A small image classifier, trained from scratch.
Training: soap at rate 0.0049, 10900 steps, batches of 64, held-out accuracy 99%.
Data: trained on short English words printed on busy colour backdrops, 45211 training examples, 15.4 epochs.
Rows from block 2, named by matrix and row number. Rows with one number belong to one channel. Each number is 128 + 32 x the weight over its row's rms, rounded and kept within 0 to 255. All counts start at 0. Numbers have three digits each. After the name is the row's rms in percent of the matrix's.
# convs0: first 3x3 conv, stride 2 (model.blocks.2.convs.0.weight, 112x64x3x3, standardized in use), inputs 28-34, a 3x3 kernel for each
# convs1: second 3x3 conv (model.blocks.2.convs.1.weight, 112x112x3x3, standardized in use, transposed), outputs 28-34, a 3x3 kernel for each
convs0.6 102:098059146142126109088215136182139120113162133128164130135124135131206192145087138080125142182136158135076073121076085206148065191191094112080124126067120107142105138114190121164214116165127
convs0.7 101:149098151070102136183235111152044145117225136189143106155140138125146188175151117088129109105144127116117152097144164073100113108105106107158115124128097165170139100102135068086137120190151
convs0.8 101:133171150129141170128178035156193121113110164111175162138135125134125176147141096151160115142100212047142157128131138211186202145154185064127127096027096110092135171193117092116109123094075
convs0.9 100:136131188113137170075107123141095183111131128166119107133092103158167136091133081064119127127146080081158108136095107102132161182155120156145119080098090125178126117081150124154107171161220
convs0.10 099:140066108062113148147129098067202200126158087151116126153157162108132091137130170162159196117121095148133059128115134118108146108132148078130154103118106145143078122137069118119092182096110
convs0.11 101:146089132171099098132125130108125171115088145107116143159160161144142072147144084096073126084105131136141096180126081110158108153174151113082174118157075108164133121138140118080147135173115
convs0.12 103:083203161155111172111104116229188118156099095124078089177113099078168149127111161106115112168129158112194096155100141152131128116133174118141142103206157160128137125128120085129084084112101
convs0.13 097:148154127172145130170110119101180134194132130140091120137093168086111173124126115102132119164151094174196154156129084123150106160161140149116203127146071130142079117109109167108146119150148
convs0.14 098:094109192118133147110084115183172124074108152172118138121129156147196105165132186103126168134121098099101123136132130157109144191164148220139202151088093134102204107130158144121173098160150
convs0.15 103:088156121111139168110165108106142141149112127100150145161119161149161130094127138129129106139101115189108118161149143142162188124136165134116130139106196082130164107078088094098110129109094
convs0.16 094:095125097141106086061180144138146090127143123154096131136100110144149143163110101144098031109123136163060164179106125122161114120105146112133136111093116137117120082125081167089134159086124
convs0.17 100:123146074136109087115124127082115136117124106120117163180148176156120157107133175137098187090137097085093106120134113162159117122076134128088087105165090126114143110173076126112148110116146
convs0.18 103:096068118140096157173116137124136147109173101125110156126107185112173133158145139145134078111091102157125109142146161160178171069078051107105104184152076144126081150122115091089142169164150
convs0.19 101:135136124164139111063093092108151055141089122115106117108135178175094145197151158067090088133143062086094113135081131191109130156170102172085138087127127108112115176125152100082090104122133
convs0.20 104:127165174150089189094123107150111078127086157100128131149156087068153082163078120174173128067151097118114105072142085105065091197167108127133147120071129119133150119114096160082122172170139
convs0.21 097:097120103126100114131139098105121117095134145101067079148144116119135097149166080118161109147099154114131130118105132131122152167105143129141171140102120099117177104103158130123144115151121
convs0.22 098:104126100128141128138125148137148154149161124185204175085083117150116171097073187175156139149089118093136113122126166125117116158152123170167146129169152098113120089121132124084110133130102
convs0.23 097:117147166113073090079115103145134111101134117150107103128135094148123105117146118137098094161138133089108084115177172145087151120113152131102147172155152137100202122050125138168147150090118
convs0.24 101:136115150123152171145109127213112041107139171125090089171147150127107131101141140077096141113138140176123181121156130124104104135120086085125124124169170132163168089112132071096158097078127
convs0.25 100:150110109134133117164130112124110081111065102163092173139186185162138148188098155125224130125162133138154082126073158149091116091105165184150098129098089079154149193130080169105123100128124
convs0.26 100:215091177145164165161111147131098126132109150219110135099153111117122133114126086165089138086131134089191121134144120107069184087046114094143106121135103138125091134122101127162174192148169
convs0.27 095:095117150111118140156114100131151069141168068160117150069191160124132141150138156210181121154142208136109125146137107080135115117085122139138064102117102101102118135213167164170148079111083
convs0.28 104:082110140128168176149166158054123055111120108141156178141162081127100086155127124121139111100121133106140126074105097158093104097162113115129117157141124139137141152131120132147056103128106
convs0.29 104:186142137198206160132062092156149118170170102181150132168137149056141164095092154100137142121096153087131097095201155145113101154162194132154165059147214071161140120139097208098135149130077
convs0.30 102:136128122186114143134122158103102168180123108138086067110131130123140122057191144140167078111118152195129146128125149136165132151154122146193116182124111166165134090126203119145086162124128
convs0.31 105:096154067127125082192195160132093140132164209128125240183093104133056180075128177111136126090127115142152138104108120098058174144112153130178217081093149148128136111083116106086137139095109
convs0.32 099:113126139111136108096085141143181122129110133117106172156118159146106127183184094028083124110137118155109139143159126131074157156106111084122140099095113130155116125102137132150090126108094
convs0.33 098:210109096148128148057102110161100085180125117086067145150127186143098221161081115134178101154089119135121146129152136108146163145120084087094167088087147145092091156139186145164179134118143
convs0.34 100:126088087161147096158128198129138086096109170190121139136130148157122120172107107177223160155166154114154164132153123121214158103104120187157146126125131110185138083105148139131122110150155
convs0.35 098:164170085109155092144124158121139111102110141107117107162153150113156156189086116135112152175152168105165129069110154091161114129153090150169155169155100152099086097092091166106092169214141
convs0.36 101:115140086106157103127124116150149115128151072109136169180120076146091151118097113119106173135140148112164133099135097101115117148150106136118098181147116160169082142119097115159098116107139
convs0.37 100:158096113163140095148118136087136135059146137124146098133208126113102167110074162141109128106128117152108092094151143053122107118105109100123130131179155097143091152128120085166107118163098
convs0.38 098:093130144156137177145092095129109070141121077138173157113079096105191118098098133043143127103155101098113166117088173165147178139135112125135129108119119118193139113140115113154085148148080
convs0.39 097:096115122189171151191177114125149089092139145059157131151145112110121118122132129136154156131124140126124170112107145092101110110111087136122091185171158159129073148087116181124169205156184
convs0.40 099:152081193165164135134141150150172134074091127129057155129088114144117130120118116115102061118137096175088121131135119095126126112165092158166197142145118198095101117148109084175117140121126
convs0.41 102:098149150123136169160158095157152135116170167114124049099126135126126151115154134095094102165132190167094073118111095170176136173155161114178115051183129156149146096140093090062110128129120
convs0.42 100:086116170128108101126151115127187186131096110121103144149115098107138161086134126079093094111152094077065134175096142206153153128092128132136139143193153141170072109136096135122115149143161
convs0.43 100:176157167133186150138146126133053099090115156132072120079105153161117106067128074159080122138126143151064109190115151171149063132167109157153110160121105144114124145077180150133154114097143
convs0.44 100:118134133153133106099121128107071087136080142154105198101082120082119140130126166155161077113102111096200135108105088129108128168127178146103137138056188138123036111126116084104159148124127
convs0.45 101:107133159094186107108151154163102073083131130086110154165153134084065109127160137138138128155109143175146163096128130104163122069118159123124091116142101119157118139163163097131063093136104
convs0.46 103:111128092166100134093114109125102124097114120065183132124140086090107204126176141093145177113161185153105101108171099061148114168140110156178122170151111149145152168137180132142156071118172
convs0.47 098:140103179130158102114131078138076147120140151114110084141131177179115138155052060153174139174135122085101153130085180157128180089122109073129112161121124075135152138095106100065098125163119
convs0.48 098:135164081120149106162120165152154067123097087084065184150098127091147168099096173159149061155141082095091146119142094116148126099144152110097104159170143065194159161147110103168135046103152
convs0.49 099:120114165184176149147173094076147171161112116130155156110158198108193184196147122126134114088132112050141142105085145109143167187117094154152111154145074136109131122090107134093141123100200
convs0.50 105:154144123132155162116111117136076138082069106088120172096159159133120130098144117125108125120107129124121117101083106101132153128167080127119105090097130113076098136128122156163168120112146
convs0.51 102:155118102085152139155123162144127152182152157108137163112120109121146149124134113150141156142129162156114124156164148120109157168146098101144126149143100118114146103170155143162128142127124
convs0.52 104:142092104141126091120146132155144108215136092125112216127144188158093129111105138081089114125119121116121149161110129129141103147138152098089072211174111084116197151072185186118135108146112
convs0.53 099:139134160152085194119082086106122113128148096126104180109083093086155142128124144178134153130163136116116139130097129117155180173145124111169149123153119200153137133099118072144108108110164
convs0.54 104:137125081138130081093109160168121129194103201148110127136108120124133096115120104119147087051110127122163064143154125120092154215132149126122150127181131119176135115097127076127150112176104
convs0.55 097:156163150207134101159109074143133132117142105188118137187207156131106137129123166122104180039106174176161151142134118165143174124118146117123201142148105079165155111140173123117109128098154
convs0.56 103:086134096087112078140163150070137161175120169133089149080153140129135147129152117157139154141110106143121123130051098227116131199187142148191054092151166172117140089157148103104162079136107
convs0.57 101:122128139134109157111165137138077169101145110124122122135166116096113124144159168122061111089173111103117148124129113118130120092072140087094123162103160152118102081164119129137102136174134
convs0.58 100:163117106126067123164058104120123155122149117098127138128145096151148117078179124110156117138165159103105110165102135137136107084109112144159174084122148129145122104137148125108119129138158
convs0.59 101:164098080129128107109106154181155163159154119167116084123125177133139126169114101172186164092119069112108127189161204130149164146105160095091114174076165177147112121168115116094155122142176
convs0.60 102:077081120141104086166133136111161136153071125089148157114154090187086145149099141188132146166123077129098136121112092116108104164147109150125071110046118110106068085155121107116103169161138
convs0.61 102:150159112108130067102113090118133171159079137172091147153160102109118122136214130132105097121119052132199127120114136108115128157154112137139110131104087166140157143134148138088084111088100
convs0.62 101:144198109078166118074151111116102096074147123147118115126125123132154161111120134102132118109147123092217147190106155090171173096101136121103150143118119163135101173107117067061071114077114
convs0.63 095:190130193199133117122164069133148182158195160101156091113090162161128153146137167090140122121128081134127159151189177157129143148087059101121139108112112108123138180092091124148139139082071
convs0.64 099:087117129139080090116144178130124144101138110089135124152113132184136133156114075140151133176163194172126078095185152088149172042117097117191107132153110117083122070092115195161134097122118
convs0.65 099:185130129147163131098161137154156136111105123133147148159183177136136148167143132109105133152110061066119124135123163134108164123103126126061098126150092183153111132176150170087134077090140
convs0.66 102:086121124168069153114174119143122143185117079102071176123144104169139127187137175133180120127152095091100126171121069093134147105181133130049145151105101113121099122081168150100098104109089
convs0.67 099:178123105162096073132121137149112125109169139157168137163091119195135085107115085126148138153157215066131179101154095119153148111164144137145112116158040126115140185150101140116121131144149
convs0.68 098:176169129147198082183180162195195102135174162119089156117167119143135137091156102107120121146160168138137157177132162119130146146127156090178171111137140087099139080088152100180082168155095
convs0.69 101:185106114085069169127132124179174086108095114107150102099170125142111158101134167178127209096195143106145101101103189132078178150172089116152134097181114122105132093094140077148139182118082
convs0.70 103:105153202162110114128091106151135149106117110148157165154135147177122078123138067086139137073111172145140043130135129086149167202165130132134113179166151189127100138131069098098161138129127
convs0.71 101:071131152109107158067113095129105145154138118107155097131154130141140118141073110104094115132151129072111125153133198121134135151133143128168154166139149109121088058145207149093120109175082
convs0.72 101:148147117119146188137122102163054154100114111122183091114180102104132131149126124129160164143189110176097158183138117126086117130110130170132124143134095084117145105175145126132096092090143
convs0.73 101:133147115118077092123152108084147091176075196160085167069138136113103200123170121123132122140110139124123183118162136133157116118126118118077143104114129142086106151052111147085135081124104
convs0.74 094:152143173118125148159132157109185109150119099167107155096133083127138096130147150137080093128112093137120174176081132096117153127150184112104160163120170139101077126098084184132146153172092
convs0.75 098:181164152191114144152131103200090116097162120085148110135180069179160116197108177136116103122144167124189176173096118129135144136118137105110141122140101147132129122113104139107179103144083
convs0.76 099:117149115141093134129132123118127157143128158136129136123107131137126143088172127087128118099156046119153115096197140142129222118086127108134109094101150137114181186193145080116161060114172
convs0.77 096:116128160165113125156125155119102155121117113114178111177082133160104066146147101149097158114086119092191111078166118129140079172113104139132168133098138142112167113180090128071149112095159
convs0.78 102:122112170165152142144128129125109169185131125119092106115171171156135120147104150079114168066197113161163087145150175202135163174182100120140181154155134094095135142191140137155143139112124
convs0.79 098:107088096118130099124115123158172120100173141112169108121136144121124139164121133085054203091119151080109129067119168122150184175135068054132124096163091083128104098172068110148103145119132
convs0.80 103:127157146092094137130080149102108092156137147219134152101109166093132138134146121147152144151128153136129151122148144166149131107105178129106107172128107059088162148158116128123126153123112
convs0.81 098:120182093095130224116132112149201077183147119123124123137116098101130109142103134113121149135121103180124124107154205131141128123143099192149175104156200098133101132091154052089155066137117
convs0.82 098:098121095124082085085154194109153071108166119124132198089122133142140103147209112138109175133128174106099175106202117127112189130130104161167173122162133086121143116087102142183138158127093
convs0.83 099:046176109160093104123135156124144156082098172119176147135160178114113125159119109159096088104154211103144102085110173082164137107150222112097130097133144144200136160112131127133158104116141
convs0.84 098:170137160174173064133111072104125093172122103139151147182105158135176122131120110135142101133154150122091164141082122188126134128150140163124085183076122094133141134181164144097107134098139
convs0.85 105:071180154135127145163107124108118154127096152138139187105121123075129118134151061087148107142132126175098102145119161134119181096131095157156153119131130139072095174152114089115209107124190
convs0.86 101:132122107136154095155128133117128182200191123116088068128157132120088157112168116107112132105098099114162142093080104144131099072182144159118133068121161147128118139118111118096133112150114
convs0.87 100:081089088090165129172183182098118150132061148114116133153154106108198128137148130117124122106114104180160144103160101053153110088156129150078192150158093147067094113112082130086134145139166
convs0.88 094:082098147136113144114129165164137129130136132140130148152177115092104152068119155093129138091114106118132184117117136122134130080095089117138160149102083148158102099135167133132130083140090
convs0.89 100:120103149139119142092119121175095127127139114122192159165115121116156151119128128134138150151141185126122102127105091072129156128106093112117181099125118087114072068117044103105166174109146
convs0.90 103:149149177112145138100118078095116148130049110171160087132112090101111128072126166086140064182081137136100099159097162118124167150170120119107078107097123177163084186109120148136105168135105
convs0.91 099:134128134100130169184133186139128129087172141156144168124131099151143110128152148127097143120100126125146136098120121147127167168144124123104119146119121177142095124100158104203109098071091
convs0.92 091:131121078132124146116134158116124147130181149099155100154147121140133166113063118149173165058138156134168103114127132121167131171073147120102110102165176104204128137176191133136074116165160
convs0.93 102:147146132134138118181062147146136167113144127190130098170172123155102116143141136096095119114130085126106092139087178120146120086114117094150102106137151085137101124101135084100079078105096
convs0.94 101:085116130124125168123142114099132091155148077109172115162108141156124110158148074131171138130171149161154170124123060100152148162094069124134125107119122149151163132116097150110182115169098
convs0.95 099:155164139145120122106137138161149145128126107085098108112180076094165132127132106112117101162106121137132144135159194123177133123110079107083093161106187136113130104047130116160074136156125
convs0.96 100:064098161127111161136117123131156163114133197113144098145143113090105164095143147165147017106126145129165125099110097072140160133097147153108158151134134153125095121184193188246149137043094
convs0.97 102:122111151093118110139082127120179156165080122129145100102131175129124069091119136136076137103159088106146127098140182079086088137123158146037113117169204107118135124140142065050102139088202
convs0.98 103:148117074137075145121091186125159134140123126136100187158120127128121097178138093135123118135122100144075155114151132119087093110097139136135111122131146108132155114107133131161152098133137
convs0.99 094:130145140172101105147173119088139113129114108136100108122110082126132109130094115130179132117155145089111135090127077137082117130100131157064153132153131155126129142071154097097141129082104
convs0.100 100:132111150188086152133144153128151102127127097153117119177121139096095173188151124144105157193168123109106105121093126146083107186176126132067145072119148097132132106090101100097154137151125
convs0.101 100:147155119190078103192082103130159077130116086145137109103140174136126096123071179155151127106128139118091126087175209120106156132130090119081151140120092079124129058064150142108172080175056
convs0.102 097:085149118043116063133147115111126084110086123106112110119152164174126128155156151077141108101185144078122167154149104093134130129103070137079096127135129134090132118231126074127157143079165
convs0.103 101:076186146124094175119104076130086138165139133189125149122121154141149123066143115138143125065152151108135172080180114100176138107142106082131099140176147134102114164131117124130121069141153
convs0.104 100:166098155102195147140150125197136104167139124146096171101108132162198094113096117141132109104084127099090131129096166190137126097142146106112101141108103089099125136109151131090118166137106
convs1.6 096:087120082150148134101070168107132148095114130157116179158132068163126131158132122150112125126105095143161136110097151111111154084103166118092079181170144094180171118112164124139151127120080
convs1.7 099:112144064147142179132104109146106142168130188104045125140121132099113063083111113152125145118069137112211204179087140109155126146084161158100115180150132109119128132115106131111103151079137
convs1.8 102:039089125128102131126133088135160120081121121124143089101103123103174112152151123087106122106108150190108139128108158127127125132114088131143126162117105077135157114144103140135135147131077
convs1.9 107:135075103106117156131126125103133156159153126130151168138148137121085175127126135125123092172134158132218126099030117141138170139060111141116158164112107116145156116100098128162054114120162
convs1.10 099:132167033158103141101149152136089154162120087111181136123140125131129071115146093115138174171166189123099126113113109150147119169110120120110090104066146089125141092094144092156203085144128
convs1.11 100:123103112070147077150123146102169084150129133168117126096127204068054110169086094147125151123107135162145118166142142148098156169098089124062164115136102111114135121128125096144125152135110
convs1.12 103:110151170128121106097183135107131094104091095095159073103145161091139101073117120114176093085115129084083049134113103139063164134110192168132123078136103100102183143131167103138143107139139
convs1.13 103:112120115161185129124159150146127107102111077185165109121094113116129114097131121092081135117156147067156148162147143189136153144124166173127211077107099095123084169177105139166126122113109
convs1.14 105:167093113129150102083130192126096117153117099126099090121164142158087176144120144127150133094124150146181125118170087135146091122161122077101134178170130106070164138138122134157167132117127
convs1.15 104:226099120123131077135141181121101142107083128062176121123179220081108151092102070092128131111123154123160085112094121176092086126153138148096149132100129128126080088074131149159165065160164
convs1.16 092:125178102134110102113146151132125168150173136106111129158065032111148119154089117154147114082103133122107188141092105135167110111145090118128167131124118109164116109150124165131107150147117
convs1.17 096:170136115140111113132143117178109122115187171236169076139083108118107068130134125118135168087156084090066154168091113094102047091172088118086107148131117099123140118158081167126090044119085
convs1.18 090:091161148122136186149062088119138123129164150183126098100105084155144069117095236150140096141145159180151110165106151155169136126141168158168096160166114119087125126153153099097114114154143
convs1.19 096:111132102144073177088135111158110140123091122136117095116124107150125125159085180128146119135158151093081106158128074155183151122084149131163153106128095138087105179098133126123126090143090
convs1.20 100:165112114182157151163124121092103109133149129125134137130134143102088110151127108139076070123077114152117075112163133151190155150144051085127112171221110147134128123144128126102053107076128
convs1.21 098:160185119153128176115082134107148149117103081055112153130146124166101164111157161141126137168099168060149085213172130153041102088144123095184143117059105132105208116058096176127135120119096
convs1.22 104:148131097089120149086121126109148131160135095074111150139106147129108042161133126150144096090087159082125136157057133109125100117103116125174111133115165142116091103099156187158175145048151
convs1.23 098:126063113169133114164156068102094154105152181129061141084093082167114120116136130178150099083181194130066108074052143138070139152157129104116095154099166139139140119095186114122146060139120
convs1.24 102:097103156151132136085123119137131130095109129042075086129089108166105122113135100106109118165111059172201172039127141097147126098115123184106140109110074064103100154118146155128113156112088
convs1.25 091:099143158150116159099077164100160164170131137080122100124161152143131132140135140089122145159150140126176198107080114125142061077138090161136103131191163142124120131141132170154112158138113
convs1.26 101:107099124123125155097078171104132132133158109063144143073150175134165169082104134150049114100138143129181150068198162087112136128139161142161147133175105102091190166122138096134119097112085
convs1.27 104:156114112145154162120133168088114130147133106117170105122184155139128172148142145186134202167139104131124107168174064196053075130136141127152158103179118104133073113125101114147159116143123
convs1.28 101:154158099139092160204118133142160124135176164163143133135093082117114113221148130129165162141107138132148139088119151175143152079112198139122044125146184130121101118138135139125184107150103
convs1.29 098:161154164109204131080161101119157134149128120125145119109159114151090173171047149145089137093187101140119077165160133116146069124124142200140170139146157114101116129113123168127104106142117
convs1.30 106:123116095099107127129132089175161120124098163112117092165160147128101135128094040175107054077136165134136127065153139171133105124142130080148114113070146057177087126097137172158150132135074
convs1.31 096:091160162143141092208127156121105132118124142070110101097087129160098144160139097091084108113125135146172169114134139152170112133150129154115125131131185168150155113123141116130113107134164
convs1.32 108:195128094131158100132092103157081131101148173148115120137167151090111195168182176122134098108121135141149095097148111154151121085160116153133127129093095121118086192150105117176113127095133
convs1.33 087:116142175078070123098110120153119116130148149159146167174124138175165136138129147142123134120125137122162153139088114078051122176138136186107170173170115087112158156158135091056070191145152
convs1.34 097:095128156150128088083120137095133138093161142129116183149125123100130168125165208093087144140155087143145119083122169085165186104175154110088146177111113093190113085157107149074068162127126
convs1.35 106:150129093191103173143189148104097097179052107082117071168108128144167158111102131074150163137122107175150064105136156168126124117129083111110183109152104151098145124122128118130103033088177
convs1.36 087:142161111142127174088127130182111124158057098167132116151095120098120180124091170133108112160126151135120087138151164106098152140133109150163155155136148105101120152104090110138163160073133
convs1.37 107:099151187135126239134180116127085076144141129125126146129110111101107052114165140126161142158098171149163138096125134072166137152097145154160136129121144125115133151202174122150166148092148
convs1.38 088:138121102105160116129105103094140100134111127064136127136105115159124199195111173122169091118147112139110118079125124156137152111098135160125098109098124117152139150075119162153134130133156
convs1.39 109:170096107146145086080127162142186132116085145143102156114078143141151135148058188143143145075128098137113136120140121101102150134080176134074146159107119136186136120099141116172133124098106
convs1.40 097:099171136153168129174121058123106107105129140115100153186155145125111143142201126122098141116140209134133156081139135113129178094150161176140154145110091135105129151179175144130107089139110
convs1.41 096:114121123137152150138120076138099102126097123153108104144138143127150092095081122175155130101135136116088090135174142164118157104111180116152073121137129144087102144117102123098134161188023
convs1.42 108:109097106116138138065142112119155151129103149160183159148133112134075111140074142121103171126095191137138160104130149059101155126118094101052109115106058148091117117081109118145125135139171
convs1.43 094:073127138123148191116144165150120158147153138083133090140163091069154070124122187178140092081130140085145138134115102148102160138166091053151077182130230144149126167096085184082107124177085
convs1.44 102:126136150170140162078094127140105109183138095134173100078019148158168142104133161087163194118150105148136182144093066086082111075093190110141115123145092118137100134107126203132114106115115
convs1.45 101:147158127171132126105117078099122143056169104203094116180074102144173151079144115130155093083135171157103124169164134156092223144114114140111119119126112136145104133149116168145147124126099
convs1.46 086:124180163161092084085078154117143160107128161145085158098122193099142096134152110118125129141101170115095073112196141122108120113117109110146088127177153097134147101137097176123151085136081
convs1.47 101:137150163120070109127094135095142135114101203143167118126082153176100139067149179175141025151128141091113102134143107027145067132148138173099146151105112148072179136080122128127194099137146
convs1.48 099:093090152130133125153141091128149125116088164164135135144084130093176123105179152141093185083130176142072155082134112135115115152169144142092112163117221152110105137168094117114157150148152
convs1.49 105:117140135104146115134146169088130091212113150104138128108079134107153097102094139140107104130164161139194075076116132140129120111110109126100180118134156154132153107123123173085120120149127
convs1.50 110:112117106085104151112150154166108091123123136085045062164101153157122158099137087173079147160117130092126117125151080135143114104151135088170095152161149138165125146140171176153091094204075
convs1.51 101:171162149071113140122120161143111160136128121132058214089108101145146109141102115146151139174135150136091141151160125099117065062164119138120144098130111111129109130114124139164027192055156
convs1.52 087:214097192057130101108102162145182104136183132046127195156185083131174138123087136175149125121118127178143132047197130108164146122137094148166180136163100082214119125132137142143142130101164
convs1.53 099:105156065142105187078135096157114117149086145106128148143116223134080094125178204137066151142181134088106126145090060032150157119098116177190116130145099147141152157123170130122143113168094
convs1.54 103:129080104150131150152126166143124123113160150155140156063111130118077154129128145104122132126140142173154105116110219107100124111121145143142091151106160103150191139163152083102136148150126
convs1.55 097:167188155076164130135160112146077104136071150171176128089160101117171148091117141112095156141174127156142128098125138123139161156108087134066147160125165127165135164090095137179150140142147
convs1.56 100:121102123108116146085096077161115168137094081141188098055044103137139135131078119129150075085087045154130107141139107148155084160135136078202181124089129186135104147092104148144144132166073
convs1.57 105:120114067116075134079124103162138120045172097155146105125097154136115115053111120108106104186102143123212102142116064137107176101096123220124103150099154142113121140134126096163116150097163
convs1.58 100:079152210159147085098068076128095086165116107124128120171090113135140149073135088137144098112103140117075131113161138205110077134117118138173082121123098146108093084147099109112090151145073
convs1.59 110:143071134191128100090104135162114122118080114122121141169063171137125177146133186117105121132138122131129101126126130124158141161097111123135072208111147076140071131107088176144115146114137
convs1.60 098:099128136140090153083161107141145151151115159149110129151133131116124094109136116065140099095145115143174144085115152126174130126122115080148118101114177097123099136145148165122153083133078
convs1.61 098:124128174146095102105143173135154173096174099142199066117126097166131125133107152115156113135138185095209088126113183167125129143160113170125108120103137128144180130172108124166143093102130
convs1.62 100:112114098148116140170137123131150124141131144159124171091144208105104083118126121119127183062148099129072114157123125105081131077159176074089137155137125100123075087105163140159145105044180
convs1.63 103:141151084132148158175091136143108116129091140177137070128118146105120163147121130126154137114176106133105154120148132140136155111099183167189141073136111126152119079133154104102109114069131
convs1.64 089:163150163135140155116138101155147138100178117153090179077159135159119166093181111126138137169107106156146107107178176079087184123169089111111074150090131119150112144100141147136140104198160
convs1.65 099:167170144107121134146151105174163110119150119140107064164186172114114092170117137180134125058185147227210132141136101118124116124106145157103177147164163130107169124109090151119128157112134
convs1.66 103:182150203142161118141156065110120156175115167135108103126156116161152133122112182100117114128146111146084128133209163154179116079098083091107112170083146152168139112174136072113136131136114
convs1.67 099:168100086154133120117147096089149103075115188138085123092122184050160141214119114147118081087102146162106137141112086136130148138130141103162119073128079154115180148124134137139076079136090
convs1.68 104:109155121119082121103107125186084150170124111148169201110149126137045067111100125171124174151139150101106134092112073073104127144125092170101143130103171112144130137169148146144115177145175
convs1.69 096:136145040165176158117089151161102135124087116201118163118130118182159135171115127098112096133148121139141102144067108062149159106146140100159099206157141080165144141119165166122151099168056
convs1.70 105:153131124133126130131085178113132064097077147051169103117095127212123147111131111137099201116088144116146170075167170113163088197120133102154106166105124132125135114091084117144133083157125
convs1.71 103:118128157128170130120158092137120118097103126151070146112141098084105078135157136121145159078113208104131129179101144181119188138088065118160173131089092203140180117145115128127164146159134
convs1.72 101:155128137176204176113125085144142089224094067137118076133121132083109170103123070117139132132144145151166124113088148156065142146136116132142198122173178127189073143175173170156067132111150
convs1.73 089:132164172083113144159167058162096112140109161099068134169139105166154057153135132154167113119113150162163195154105158174136147145145126137063175170105091150187110151152138133117088138138188
convs1.74 098:113143089139116149086114152124138128124131142164082188189092189114096086183067117146113137085105217186134154132059138033162157092158172066116107112126146084153151128135105168124105078082196
convs1.75 100:179101139132143107063140149144113094142134121110146085156104089079157125183135140145135128132185135097079136107186146184113106108124126014182156078158079081123114153139066130125069145119109
convs1.76 103:105118136081075179084144103109184092129107149134174158174129124139102146060158184175133120161143067146181157052102122216146122116150104064183135102174137150102163081149101118133092145126137
convs1.77 104:170139145107170097149184090073098113100133120102169111148129152078097100198166194049109119148116127129119120116174167128125129166137141143132093134079138087153161109117103122144159076150057
convs1.78 099:109120166139168115108145051144155110121112126122107113101075085181127126107153122090092111083148134109113136081034134121128133101183097096182129135076100075090105098138112122110056100115145
convs1.79 105:155159097197119096187100170126134146147098120139114146151106114128053118187161066117120183122120098132063064148219177138072019154144136146143134115149122173135147128102112114106124093119102
convs1.80 084:123129094097138139125168134105162123073107149105115091179179152133080083159079138148156102139080089146166135103120068178134130127147094097078088029155146103143154104151129156119156068075106
convs1.81 095:161168183127107140091087134157165081110142109107090120108154177061158105084115129157147126082149141120158119168162113138081094152127173176064104142114150179108182106076075122101093135144135
convs1.82 106:134154145114137172162160109130118132119131100088133159121096130119088142104112099164135127121125130143110157133126074097144066063146133084091110177152149107114187135161115145156085153113113
convs1.83 100:083141189131113125086189154104174147161073140136146113048088150113158141127134140100118112074099168099171128104118061152134069133123070103150145101128184148123072119121104137149165102143120
convs1.84 107:140122185157095082090087139104123117151147125142182200128123167172119129155111130072130153130129152140069101155106125186109078120145130135192161132120073091110117122120100216166129116057101
convs1.85 101:086095126146158156137154201125154096130119090034133121140162100122119105119065137127141114122147196131099107142103085139147097098120155171079087132094083171085146128112112115121146156122049
convs1.86 099:112137144095120135101111047102146159133103094143108164092178147092128150125117201126098102204143167094173127164126081162087121077065168055137111062119201178133131146191153113128122116143053
convs1.87 090:128148133101169138132147102178147123147118144186183120089105125130140162159172139149119133171192138145164148113097124131184092136113143139151132091138103159117131141143155102145130104133107
convs1.88 102:108159174159106042113094135091136083104089134169098108153134062056139122108128108130112061128116088128088093148127164076148132147152119128137158109132117135132154111151117128089077169161107
convs1.89 102:146132072149119077128089146128156114157144119113161125173135072141091099096133123184108152148092213059070132070069129094114152053139173196112179133131125200125150109122062143131173111042181
convs1.90 108:113094083042184127134154145134123089160106088115112121081104072089214145138081103122161135060104100127043168137220145105092108143201085122087133149147140126134084138136119119145116114164122
convs1.91 101:096177126079124114132176149076100110180134088190054107103115153094170123115104123110082117076127172124149129153119114167104101124099131149120131073152101085135144161158166059119139131126150
convs1.92 100:110094155177143172128093095063134164114160136161065162126133128196138156128128126169107132124112106102087131149098192072111117116129115106116080107103115115099103105119123072108112153227165
convs1.93 099:094134188145121128100076086114108164144094115102165149068059083145123079140126133092132139126162105152123118138122127160159099128126140143148117115154172053081159140135146174168141131185083
convs1.94 102:107093082101131103134102171070121116144099116153199134158156052164119119127126119130181170096134144161118132130118163156084186146165118140139128134114186125121130141151180125114121083086097
convs1.95 097:142130141172072095176123128081141119132113177092096149103110175101116143118170143112150083129146102100189217151147155169149139174123076130103140104163176093142144130184123145155028066109107
convs1.96 105:133153192141169141159097129159155178075135141110152186198117142098118126221089168139172146102097076128147175086111133101135115089169120117179055148172194111096105166065095131138110096138176
convs1.97 099:110169157132089112067145123114109119101128076108121108129083165152090183071169129102103117196148092184091163100145102161155130135107114133160139163097115174132108125121123111153079098097174
convs1.98 097:131142149162177109146132156147123079118165088119206106111125110085122124131112087146116149129161175098074111118121100099146125085142104147149185117090120170084136124148105189170199151153199
convs1.99 098:140098151125157169178139136109151106118118133144082120095159153152088068121157155171175173133111091116142115107172145123157126112119175134039161167126174133124131159179140177104119125096162
convs1.100 103:147134143134152172127055102084100108136100142143171132103174140076151110122124081120099126155184115170157135069151066102163135093162083168138148077135144091177060129122107130150143103093124
convs1.101 093:178081078083096104101137137137096112100092153134085161133145133143097080144098149162145157099113131133141076118149175169139107138165085102115085166127150164160124078152116157108187144201103
convs1.102 102:137144127128122142091120149068119112145127130154125093131125148155129116165106165122127119117077183106056036114095147109135102193143162153113123124141125111160074100158124107141132116082090
convs1.103 097:113108111183138132122126085165112156148143120070155143228083126106099103084131115125148102156133178116133100096095095140179127144113089140198121195139131142080090129140085139134130067176119
convs1.104 102:158097080124134087124129143163118081175155139128115136124076151109119124134157096164164125089150116094064106197093190153126110179165169075108097127138126102122126100120107168135127100057061